{"model": "segmentation model", "dataset": "rendered dice on a table", "train_examples": 72500, "image_size": 48, "crop_scale_min": 0.8, "horizontal_flip": true, "rotation_deg": 5, "cutout": 0.4, "num_classes": 7, "encoder_arch": "caformer", "encoder_norm": "rmsnorm", "encoder_norm_position": "pre", "encoder_activation": "gelu", "encoder_mlp_ratio": 4, "encoder_head_dim": 64, "encoder_fused_qkv": false, "encoder_qk_norm": true, "encoder_parallel_block": false, "encoder_inner_norm": false, "encoder_drop_path": 0.1, "encoder_patch_size": [2, 2], "encoder_depths": [3, 6, 3], "encoder_widths": [64, 128, 256], "encoder_kernel_size": 3, "decoder_norm": "groupnorm", "decoder_activation": "silu", "decoder_weight_standardization": true, "decoder_widths": [64, 128, 192, 256], "decoder_blocks_per_level": 1, "decoder_block": "plain", "decoder_attention": true, "decoder_upsampling": "nearest_conv", "init": "torch_default", "residual_init": "none", "optimizer": "muon", "muon_scale": "original", "lr": 0.034, "momentum": 0.95, "nesterov": false, "orthogonalizer": "newton_schulz_5", "adamw_lr_other_params": 0.0015, "ema_decay": 0.99, "steps": 3200, "batch_size": 64, "epochs": 2.8, "lr_schedule": "cosine", "final_lr_fraction": 0.05, "warmup_steps": 60, "weight_decay": 0.05, "adamw_weight_decay_other_params": 0.01}
Rows from block 9 of the encoder of a small segmentation model, named by matrix and row number. Rows with one number belong to one neuron. Each number is 128 + 24 x the weight over its row's rms, rounded and kept within 0 to 255. All counts start at 0. Numbers have three digits each. After the name is the row's rms in percent of the matrix's.
After each neuron's rows are labels from the 100 images, of 14976, where the neuron reaches its highest value: "top examples" is what is common among them; "lies over" is the class under the peak. Only what is clearly more common there than usual is listed. The data: rendered dice on a table. In brackets: how many of the 100, against the usual share in percent.
# fc1: MLP up (encoder.blocks.9.mlp.fc1.weight, 1024x256), inputs 52-103
# fc2: MLP down (encoder.blocks.9.mlp.fc2.weight, 256x1024, transposed), outputs 52-103

fc1.387 074:164142131104088098105123160122126099110145118137078138112105173096142137116110135105129142075121120142126122122134147138121143104128112127109094130134101112
fc2.387 072:102111102143117122124115104124136100158077103119082155163157152124101144091158121113135148118113158114123094142139099105144141149132107123107139142092131151
top examples: two on top (81 vs 29.8)
lies over: die with two on top (70 vs 2.3)

fc1.141 138:168154121155141122110117113090153102147131142124127140125149158100109125157101150103121132093107146148145130144147109112096102107095139133134133173127176120
fc2.141 129:116102151118113102170161166140147152143122109142146125100133099163091130093074127152128150102131146135116142126103140090106144129113154090148092151122124111
top examples: three on top (82 vs 29.4)
lies over: die with three on top (69 vs 2.2)

fc1.654 056:136144134142107129083143119116108135164151133126170097119125147156120133118119109155091167082140093165111131145113115135128093139110124119116129157119143083
fc2.654 058:138111125164175079126140125101145124137102093140105087115136063149116113179144104118156144141133118125150123164133137121144148130140109159113091106121138135
top examples: one on top (87 vs 30.1)
lies over: die with one on top (81 vs 2.3)

fc1.214 122:136118142141127078116097134106113123097155161122101124086140165081125114110141104137117123148160144149103117138145129134114125110118110101131103113174114121
fc2.214 115:125098126122098124166100126094134148169096152125096142155145137123101123096113130163163143127150105107117123133125130114132149119094087154116122147105134085
top examples: five on top (100 vs 29.7)
lies over: die with five on top (52 vs 2.3)

fc1.582 127:121095117145125109132152115136067134123109128128122134116115169108149122099151126093145136115102080098115139173111168128150092115124158131142108105134122136
fc2.582 121:146046094122129091099112159143125145142071139114116107162151135189158123104144114117109138079101125121130103107120155181153111118101098110094153175111148151
top examples: two on top (100 vs 29.8)
lies over: die with two on top (95 vs 2.3)

fc1.470 138:107122127090127139131167103159148131149135129137125145068134146123151131130150106150126160129119128109126117151117108111143122142109099156095130116145097126
fc2.470 131:145099136138190144125120117121119130138111165141051148129122125148083138145169135102177162150148079114129133094180100137139143145112137189161097124108101149
top examples: three on top (99 vs 29.4)
lies over: die with three on top (91 vs 2.2)

fc1.402 065:137101140155134103120113128168122141096169128123105134106107169110106138099148140145113140120131142110079144108124091127117146148082107130124111076156134110
fc2.402 063:138156134171095139100128135112079123136134140157110136132181183079131104090101108112131143120136134112105128122116120138103102143127129188126121135120174166
top examples: two on top (93 vs 29.8)
lies over: die with two on top (84 vs 2.3)

fc1.497 069:093102098067163156144113104141139152092178147098119136183145116118107148148147141151100131156127169115139105128131103121096151152138156150124133121146123110
fc2.497 072:073130137157142116091131157155161151137159141130136112116163136121130117138108138141128127159112137154063105130165178143172114108093133144120167156141114115
top examples: one on top (98 vs 30.1)
lies over: die with one on top (96 vs 2.3)

fc1.666 110:133159141103128069109112126184149072148083082159129123095125132149129139121088131151091126135092112135124132130144130137114169179152117115105151142116140136
fc2.666 094:136126158152146167138138130140175099106117114091127098133124110148075103103155080108163126124129100096108114137152122167084126110122125108150138114204116121
top examples: six on top (100 vs 29.6)
lies over: die with six on top (100 vs 2.2)

fc1.315 082:120133089133117127100195149154132099145162088104148117146150154102121118142136166102111129172130197128133148133122096098092120164154123093123177151109106136
fc2.315 080:112111214092174128121127125149102092137118129117133082183147106122168125145106129148102098143091096116100130120131164120099146157119116092173127092168135103
top examples: six on top (100 vs 29.6)
lies over: die with six on top (100 vs 2.2)

fc1.40 085:133151129113142109144138128157118119096107136116159159126108150093123135126132124109143133102129154123165099099159103123153101114159167111081096124125138132
fc2.40 086:121140122057116167132139111138088131130175072127139152118138124175134114106109087154092130149094126158143099107151163080141131143178166172128150105120083093
top examples: five on top (100 vs 29.7)
lies over: die with five on top (100 vs 2.3)

fc1.42 127:128115104151150128118124106106101092130139181109124146108175138103090102144135126170088098088098155162104103129125144150124124178153112152137104143173120119
fc2.42 118:160110123131145110148147107096110104088121176166110163126159088148134173111114179091141133108151137111107175084186172143120126099137114136112148139109155136
top examples: three on top (79 vs 29.4)
lies over: die with three on top (70 vs 2.2); die with five on top (30 vs 2.3)

fc1.605 100:132105152085153159105119117112146160138120127114100115103141121166128157154132141138124167067139179098145152161102102134093138109098134147096135169152115098
fc2.605 109:122119140152092111105160123148119166118136126129120134161132140139127141128092105096141123153122163106129116176137111113124145106138106129100102154096132117
top examples: three on top (71 vs 29.4)
lies over: die with three on top (69 vs 2.2); die with two on top (31 vs 2.3)

fc1.568 097:126153150097180101115133084099143087123133092088112124153152149143096136143137101140143145137115140131115146178131115114155108138132086140122117090158114142
fc2.568 093:125101142113118118155137154097141135158157101073069165158126129104116136111120137152186104120115084131129151126167115113130110149089126139169148143112118108
top examples: six on top (100 vs 29.6)
lies over: die with six on top (98 vs 2.2)

fc1.247 086:158109139127136106115154152155112090168096118133130127150136144142144107146152180165126123085154142113119096134089128152114133141119126110119144137152094116
fc2.247 075:144084133131143118121128139156076085070114133121143134113137129112136085161141165110126072173155100115144134126136171181164146096139124124127180108128156133
top examples: two on top (100 vs 29.8)
lies over: die with two on top (93 vs 2.3)

fc1.326 124:169128115159127101129128135141114116127151130104132163120152119121116094136098112152141127092108138150163128136144099097084152108120115125133140130067120132
fc2.326 125:123164168105147167174181141095151149138119123149151139144105130096165128131117106138130102087142163147122179084119115136152130113115120078154087126142148126
top examples: five on top (83 vs 29.7)
lies over: die with five on top (83 vs 2.3)

fc1.417 082:098120155103153131141123064052094137116135128186149142082160093123129117157125110124107147138122093141121119134108102100101145134100111103123111144076087081
fc2.417 092:143148139102140168103104142107133181136081135123141113121077128145117175120132151112156123135137113096139128179155150119151124178112132126123121130096142077
top examples: two on top (100 vs 29.8)
lies over: die with two on top (100 vs 2.3)

fc1.236 098:109133144120113177142140118128088153135137092140101110122111124154112122120151135111102133111143111134097137159150096123076135160116094139149116161148123155
fc2.236 111:154140102153153124132152154116128142153131128107150114097086144148158082102141109149117079114114137133127170102147137128146158100153095113115142155089145123
top examples: one on top (100 vs 30.1)
lies over: die with one on top (96 vs 2.3)

fc1.441 108:096091097110125145125141122144082114133079163088095107143075138128133173112081135132093089129105147146103143114112117120121158128135137157127120106126143143
fc2.441 117:164135135112149177082198145149174110119129116147114124162151143159149129158116132154129120180100149097137130091105127145110127116105147164153148112136132142
top examples: three on top (97 vs 29.4)
lies over: die with three on top (78 vs 2.2)

fc1.287 101:129092180108160161154104140129178109170079129123141104121155121174142112161137129168151103150143117129114132147119140126133121110114122130146164130094119139
fc2.287 095:116136135126062119134131100126157123133133091118095121125140089156117165126107130114163162108137102154103080094147132162143145127101054134093133125119100134
top examples: six on top (100 vs 29.6)
lies over: die with six on top (100 vs 2.2)

fc1.515 130:160116147176154105110132143157127127103147097117142113138120097113062144105130134167109141118139145169114134132161135123161149100161120112110161099133132126
fc2.515 122:133108158159126159129121109122146140092118081132102116180098155142131079146117143113094124138154161113104089109122162156100121141135131158158151155125148128
top examples: one on top (61 vs 30.1)
lies over: die with one on top (51 vs 2.3); die with five on top (45 vs 2.3)

fc1.319 103:066116087132133136170162097100199178141166140156100124149140122119126139134129125162124109104140074054152147130133152093095151130097131136156128084127159132
fc2.319 110:156121139095121105153136101128104131103145129106106135103105157131159162154104111092121114110122132154147156095087081138105139137166104158129121157105116153
top examples: one on top (100 vs 30.1)
lies over: die with one on top (38 vs 2.3)

fc1.653 066:110079135140132121155112112117142126131134131092119184128147138129091089152108155083128094150096130151113145089118119115149124111128125105133132140119109076
fc2.653 065:142151169149128102199160144145135094107158129118152120140168115137135149090127134104138094111106143120145113118137147162137113077114130130128132148115192126
top examples: five on top (100 vs 29.7); total: 5 (40 vs 9.7)
lies over: die with five on top (100 vs 2.3)

fc1.400 106:108112142122097125121104080144146188162139101092119146146125156107179133138155108161128141104146156156133142147146132133112161139127154137118136117126141139
fc2.400 124:121124141133095123137134087129119113146083088148134129150182163147131151109170163148110150143107153153143165163109100110133077139074158161146090150107129119
top examples: three on top (81 vs 29.4)
lies over: die with three on top (66 vs 2.2); die with two on top (25 vs 2.3)

fc1.32 061:071161113171159138104109143140148139139088142131104170136165136142139160100135150136137101134092118121117162118131146127177111150144109118127158108121120147
fc2.32 064:098125131114152152177150117165090126129139131140140109162126111160141144126092136154132108117136131079162135155114136122105114092136118114174114175148170156
top examples: one on top (99 vs 30.1)
lies over: die with one on top (99 vs 2.3)

fc1.179 096:147094104118144117154163139180093145121152146146149155138149105181139151184137105101124158129090139137116140116128077156117124127188091134112091152138117138
fc2.179 093:135170125108099130134098115057151062139150130101118102128064137121113133125143109177119120166125106144131137137125139114110125143126130150135170158100121101
top examples: five on top (83 vs 29.7)
lies over: die with five on top (70 vs 2.3)

fc1.346 095:132160105111122118158157136116130141134107098124132114107131106108124101076101102123103150149127206142135111107164118154137101152164143161081118163131101166
fc2.346 104:146110080159182100110137161117132103116101149142133095127118131109104107128096123161170136126129108133127124150143109131141117158135127138105170127114101190
top examples: one on top (100 vs 30.1)
lies over: die with one on top (100 vs 2.3)

fc1.156 065:156108156093087088106129098159095104130128136135088145144088162136109138141168155101128138092152152141092101115141153143133102141107159122086103142109114145
fc2.156 067:102113135110152116150119139145117100119124141116168129103166101112120143149127123080092134171149156117125132165118108138120113096079106130144136157120117128
top examples: five on top (70 vs 29.7); dice: three (70 vs 33.6); one on top (69 vs 30.1)
lies over: die with one on top (39 vs 2.3)

fc1.350 130:103122155114145111127130114132094147136164145113130119130095123138130175082140140161141134134139148165144127125108184156110175139084131081127169066126092140
fc2.350 128:133110104137183121122099104179132106149177170162119104145057140142097114129105144143155143139119127132112128121135120102102133139171111119117108128141153162
top examples: six on top (99 vs 29.6); total: 6 (29 vs 11.8)
lies over: die with six on top (95 vs 2.2)

fc1.108 072:079081138116127137150143104119131126115147111115135147121135115153080098097091117163136123145111093117096132166130154101109109123107114144104108153116118114
fc2.108 063:101159100103151132081124135126121117135135131130144073120144146146103129098112134130094173141131098166128107088103174164119164101124115163123135134135116168
top examples: six on top (65 vs 29.6)
lies over: die with six on top (40 vs 2.2)

fc1.243 095:129145125122120118110134161095156125093141130140103144134131148123123088141102111107086141151102138124128102095100118129158093126143149099152125098155127179
fc2.243 084:135123141104118216118118155138107118191128112143126143141142120178132097126091119144106133167127146117149154096163169113108088161130118143157150113155148110
top examples: five on top (97 vs 29.7)
lies over: die with five on top (97 vs 2.3)

fc1.552 075:129109116087119122130117084121146123131142137112125104172121091089103133092121148179101132151114136099139109150130162167124137074102131160117137080132198101
fc2.552 077:157106134116132129134152129134145072150120152157139138130138144076155139116184125092141138110137121085115148119114139112114140117129122090152132162101113162
top examples: five on top (69 vs 29.7)
lies over: die with five on top (31 vs 2.3)

fc1.328 108:115150129151122111110114107103083139137099114113113129085147147160113143168103133114152113166091143151133123099149099106082123103150141144101077138158134101
fc2.328 098:104136123160174146147137173148092076143097132105128136119109105127091134085173138160142095101130103158125155132156138165122105121105181144156127146103149134
top examples: two on top (100 vs 29.8)
lies over: die with two on top (100 vs 2.3)

fc1.148 085:114134100120138147144135089170098083123130167114099112118139084114148152128105163155084121146125099099102104146084140114124176104081072164100109100147118117
fc2.148 083:131091159152132135138091141127122116141114169150135094114145128169123126149141155133152121099109134087120072164085143113099141118151097131149156160120129084
top examples: two on top (100 vs 29.8)
lies over: die with two on top (99 vs 2.3)

fc1.322 139:154118134144076114110125127150094139102166127107093141099097147081134123084120115111120107109142144094114111137136109140130117133153135130161087132102112112
fc2.322 146:174122121107104128093146133112121113103114108104100144122138104142091132133136080126149160141140162131112114119130151110111166160112131146161119143086084121
top examples: one on top (87 vs 30.1)
lies over: die with one on top (77 vs 2.3)

fc1.365 110:137130122110107116096121115166127150070121144165117134126126132134128120113058137107160118126092125134145127116129128155151136201142156154132146119145130157
fc2.365 112:145168151181170148098159130110109143153141125148156122106123094098106143148117141118113102096154149131140149101121150132186109116095163170142093101147135127
top examples: five on top (100 vs 29.7)
lies over: die with five on top (43 vs 2.3)

fc1.165 069:116135142154123124131130106124103136135117156111102183158164134145126115081159101088119118138141141120155143120134125094103070084126171130107130098146151125
fc2.165 069:145094091146095111154124123129167158138156098135133174127117170170154138145129107131144116121152121095129140108161152094117120109107082124147132122154129124
top examples: three on top (83 vs 29.4)
lies over: die with three on top (76 vs 2.2)

fc1.403 114:106095132136137110116114138160149098090099051115117096100102118119150092151165133119136137163127110119152106095135127149133114129125121131134185118128150145
fc2.403 112:117145177096124148141153133133143116158081107116136093140165096154093123148121115153123124162137092116087144187106128119123145143141079080127127071112094165
top examples: six on top (100 vs 29.6)
lies over: die with six on top (100 vs 2.2)

fc1.353 066:092148169157147130151146146156090104113118110167137116134136127134112138160104118118142147163126066199141125125119085131101116176141122128136148159141082098
fc2.353 067:142115119131118133149150119111132133168161143153103134114128105141107130126124126140172166134151123124148113121136145142132129104113172099112113146128108156
top examples: three on top (97 vs 29.4)
lies over: die with three on top (95 vs 2.2)

fc1.379 087:148126148164096096107136145089143107146155120085117127149099114110108135120150183157109135123114152155140090100200102131171130133090114115063126137156132110
fc2.379 077:158121166160101130176155131094128111127113132112103124123111136138134147114094145137119139150123144168127157078136151141137125095123136122073112136124127161
top examples: three on top (98 vs 29.4)
lies over: die with three on top (95 vs 2.2)

fc1.217 086:104114141136122149142134117154148105153146149140130146159148110140075125128117122152142126165120104103100106140106136151130147091113070097069086112086120092
fc2.217 078:135132131130136185127093132130149146170142128100126124151107140160095172127136083107131131107081121113111121128126125157174128189125082149161140173140079121
top examples: six on top (100 vs 29.6); dice: three (69 vs 33.6)
lies over: die with six on top (100 vs 2.2)

fc1.482 108:160149118169106092159120096134082099119153126121141143099135109139097161140173127094109128120096117132149109139139155143109159104145159141142148131118122100
fc2.482 110:140119098127135141111125111174121165166097121149098189136146124149144130091102117136107151096145116107143165139114158123147100135096113114135150127105100138
top examples: five on top (76 vs 29.7)
lies over: die with five on top (72 vs 2.3); die with four on top (26 vs 2.3)

fc1.748 128:151111124114122120111118142150113111097154149139139128112131139099105086146115101163134162110153102123126122142137077172125104125152126098160148163133108122
fc2.748 129:143156110138121109162128124089124134135117099125121137134111110104095103123145111117120115118134112133146108178149129142142141165160124155100160157081133086
top examples: one on top (100 vs 30.1)
lies over: die with one on top (99 vs 2.3)

fc1.306 124:156129116126152098134141159141147168168129148128136103143168154128139052121098112154125101108103158132145163125139089109110098144155117110140145153093146136
fc2.306 119:126112127087104128113109152132159101083141141148165115123132086133176112108136111120157090115088087099099143113145120097123138147182141102115119149113126135
top examples: one on top (100 vs 30.1)
lies over: die with one on top (100 vs 2.3)

fc1.342 103:172120119115125117098163167111126125109109119154098154129120118129078173164110141104146179098153117129095085137172113107112130135095104117105141133096190156
fc2.342 107:126114106147148142085085091105151113120117109136134136155102164099160115137098095176120130139111132120117095177175111126086136104120144142139138116090096111
top examples: one on top (63 vs 30.1); three on top (61 vs 29.4)
lies over: die with three on top (48 vs 2.2); die with one on top (44 vs 2.3)

fc1.170 084:129089145097121116144135121100124118145166168096145141158137098169148093089103125171127092145139129169131141123084132143111166157115142121161172156102148078
fc2.170 085:153143178118117131154139131116087110135121133137183090123105107105145072086138118099139116083097139121122131144149134051148194112118142128088091096108120126
top examples: one on top (93 vs 30.1)
lies over: die with one on top (56 vs 2.3)

fc1.245 119:127129089134105136141153108130162127139130127108142109122120146145145159164171172152081110144103159146140112147110116127086113147131122116112153168089122120
fc2.245 135:096085134153135152138099190077118131106130084116147106156148167172132131107172130123135159112124105136136140138151149124088150123136118137160170139134136153
top examples: two on top (62 vs 29.8)
lies over: die with two on top (53 vs 2.3); die with five on top (25 vs 2.3)

fc1.25 110:118088167126151153111133171110144115122137109149146098110145159123124125119109120150153136170115091120140112109133131126152111123108132136126113100148159115
fc2.25 108:134108123118111109147142116083128138121094094197118137112127112128070169137124119093162149147124150156111149156132111087096142155154148094096140110116134103
top examples: six on top (100 vs 29.6)
lies over: die with six on top (99 vs 2.2)

fc1.124 085:169096113101153138142161087163136127136113096151115140146137130166106146098119090130169075092119138109119135109128140128110092155165119091133139119102139122
fc2.124 080:099112129149128090137117138134097142161117108134144087126116116127148132104109099140130108129122157146161094150119111103119117150093109125143132128134154112
top examples: six on top (88 vs 29.6)
lies over: die with six on top (43 vs 2.2)

fc1.406 115:137133104090106111126098151131097168117088136129146139154157144153120162114130130124144161102114087135127129151125116137126111124104107097146105113145129146
fc2.406 123:120139158127119142112160126109150056142126105128138137173096134151119100127122145155142108098143158112123119140093126103135121140173143175152141133088097125
top examples: six on top (98 vs 29.6); dice: three (62 vs 33.6)
lies over: die with six on top (98 vs 2.2)

fc1.125 115:063136140144135151104100119122119152109134135131117124089156107114144160143156127112132141127144125122126131117117150146121112145128146102144122115139140113
fc2.125 100:095157073141142129147139113185139159140122103146105123157145112143107139146131112096153149153136104135165116115100129144134123151148073142119110158120127176
top examples: six on top (97 vs 29.6); total: 6 (28 vs 11.8)
lies over: die with six on top (94 vs 2.2)

fc1.318 146:071135112140118108103156115163145105128151155142123160129098154162129114145144159129132146127126117124126103153075111153149122128158108147093104087084108129
fc2.318 148:101155140144163125133144104142115142151126114106153099143105143133120133129148099120121101143148086085145107107144114077087158128095138165137132087147162174
top examples: two on top (100 vs 29.8)
lies over: die with two on top (96 vs 2.3)

fc1.556 091:132151108127164073145118105139079119114125082098107113108120093097118081137137128129105110118138100148168114115099155131124121149146112134101115102155127139
fc2.556 083:109070156104152121170103153140163131159113143077154113086145154139137141099103126098108146142097095096167139079122109135150165103115148148122160101084089092
top examples: three on top (60 vs 29.4)
lies over: die with three on top (50 vs 2.2); die with two on top (43 vs 2.3)

fc1.489 128:138161088129124081109103112126094109170128113102120096149152137099076127134100112119116115117145163135171133117101156166131133143097113162111116154143116145
fc2.489 121:100100141110164096137118143114114120116116176089123131140166109104142160163164147099172142141107113149136133118097128151165135122127164086126132165118078115
top examples: six on top (100 vs 29.6)
lies over: die with six on top (73 vs 2.2)

fc1.714 131:083137119089145170141162146074158130133089098151146131094124092142095117089048130136130101087104164138111130121151129137124151125102153139185126112134139138
fc2.714 135:148142110119136149131162141124158094116113118146144129132111109149120148110098112113148072101140145176129157133156102116106140135146127145114116125163115122
top examples: one on top (100 vs 30.1)
lies over: die with one on top (100 vs 2.3)

fc1.163 074:119121124132152143136101113115115113111090163090115129115095100098138162124114133093103123109113149153143149124135086126160121132141180113115136144133125093
fc2.163 067:178123153146118105121118144130121122105163103087118083137121169153116152162130132134149097147096098129151166136128132155116146115113155150127106097104105154
top examples: three on top (99 vs 29.4)
lies over: die with three on top (98 vs 2.2)

fc1.439 107:122147136131126077118080138135113123083099138133151120141148104094130067111122139117109056107158183133162127140141126118133141144148123120121099148115133113
fc2.439 098:111149109092123128127108127138134115098109129132157107122134138121159060121132127116114135125130113143118150147154141146140150137141122088156126110084158104
top examples: one on top (100 vs 30.1)
lies over: die with one on top (96 vs 2.3)

fc1.285 110:111108121124113116126121132119118122119149130082139118134077100133062163105126136142094121126103163159156158094099151108130099175155099131151152095120121123
fc2.285 112:104176161144160124110146142176116095181128104133134107110146136128134148189162157133104163159097171141158114101097119154137154118114115128131132159148161099
top examples: six on top (93 vs 29.6)
lies over: die with six on top (47 vs 2.2)

fc1.514 134:161109128151143131154104140136144160097115093140152166085117141127125115120150107099150102126146088074129145081121128145121115092119113134097110101121139126
fc2.514 129:118110135123084158118118125119143143139154092083131173114129144088109140131120108114156131143162130159096099143173153143143131088121151108151111100149086116
top examples: two on top (91 vs 29.8)
lies over: die with two on top (88 vs 2.3)

fc1.586 116:101151112159116114111132205097164112117079117143148101094094172125163150124140102142125131132112113096143158098120124110088169126119109117167142110141118119
fc2.586 121:139146141114114151096116112134116123130081117125137153140112142147138141126086120101156162102150126112144138098171144147130120109151144160126113131128139170
top examples: one on top (73 vs 30.1)
lies over: die with one on top (44 vs 2.3)

fc1.221 127:104135095106098084123130116151137133108133124098117145174139132105122146135095131132132134083133089054107132108125136120128137152163088141135133163118154182
fc2.221 125:151072092115116110125162133148110141070116098128111111135090108103145085129138144125093122133129157146133114138114135147131146106085089117133159130096138130
top examples: two on top (82 vs 29.8)
lies over: die with two on top (77 vs 2.3)

fc1.227 121:152126148167145082125119150133100127124130116114160142139108160130140111155164180112167168120119144125129146134128102091111138095124072144112141167143112132
fc2.227 122:139141130123106111141120115118113115136119098092139142082121138150096135161160200133181132149146127159125150127098126143122105097149127085135125102122170095
top examples: two on top (81 vs 29.8)
lies over: die with two on top (77 vs 2.3)

fc1.765 095:155145127081107195127136106089119135095117171157100167136113184142122115135132113146112155135112147141152153118131122116141115172164116136126149087111116134
fc2.765 085:163199160154142147150149125170122097109113124141162145096157122141110139152103160123116111145128134130164083112174142091164138110142112119152147108135176096
top examples: five on top (100 vs 29.7)
lies over: die with five on top (81 vs 2.3)

fc1.185 062:168060079119157110125118145063112129155088094085124116159060110189149157135132138146097112130130150103115148129142132099108151124146128114145108146114093143
fc2.185 056:117143125130084182143108139106130127088169136146153121177087110124122142136152134106120147150104133112158125108131116116103165128159116159113134100153136116
top examples: one on top (91 vs 30.1)
lies over: die with one on top (36 vs 2.3)

fc1.749 085:119128091107113131129130112110137136146140122119155130113108115141096123149095110116112085099093118139066131136143125101140122130133135125162152139117132103
fc2.749 084:129174129134118147116140140150150077129120110142119126091168129109116117115107124134101112106167162152185161125127156077165162154172129157145099124123122078
top examples: one on top (100 vs 30.1)
lies over: die with one on top (80 vs 2.3)

fc1.59 074:153106104161155143128153141128135130171111110085072105170102137154120114140147140114131117123116096147132124107162157093150146144139093145150137140173097132
fc2.59 060:103116140129146182135135107086106128100099141142119122085131148144157155087150097116133181139128151109119110116114133158100103099176133105127131137118104168
top examples: three on top (87 vs 29.4); dice: three (61 vs 33.6)
lies over: die with three on top (83 vs 2.2)

fc1.5 072:104151103119121155106117135142128109065121086159146102137158126117192151111146133091113068148136122154122229133135147116133116130163079117114127149117133132
fc2.5 073:082129130099147138149119153105097086111083176085129143174082125129155128145126131174108134126135114113122086128115195134172114151151131132145157076106109124
top examples: six on top (98 vs 29.6)
lies over: die with six on top (98 vs 2.2)

fc1.541 107:091116122138165160140137131167152113108112129081192121141128196147122132134118138125149116104142108166163142113143176108098118105180150110070135138122107101
fc2.541 108:146147102123172149136133154139119141107126127113108105140139107081148164140124079151120125169096152155094135086110163179127163152096073122123143122129128168
top examples: six on top (100 vs 29.6)
lies over: die with six on top (100 vs 2.2)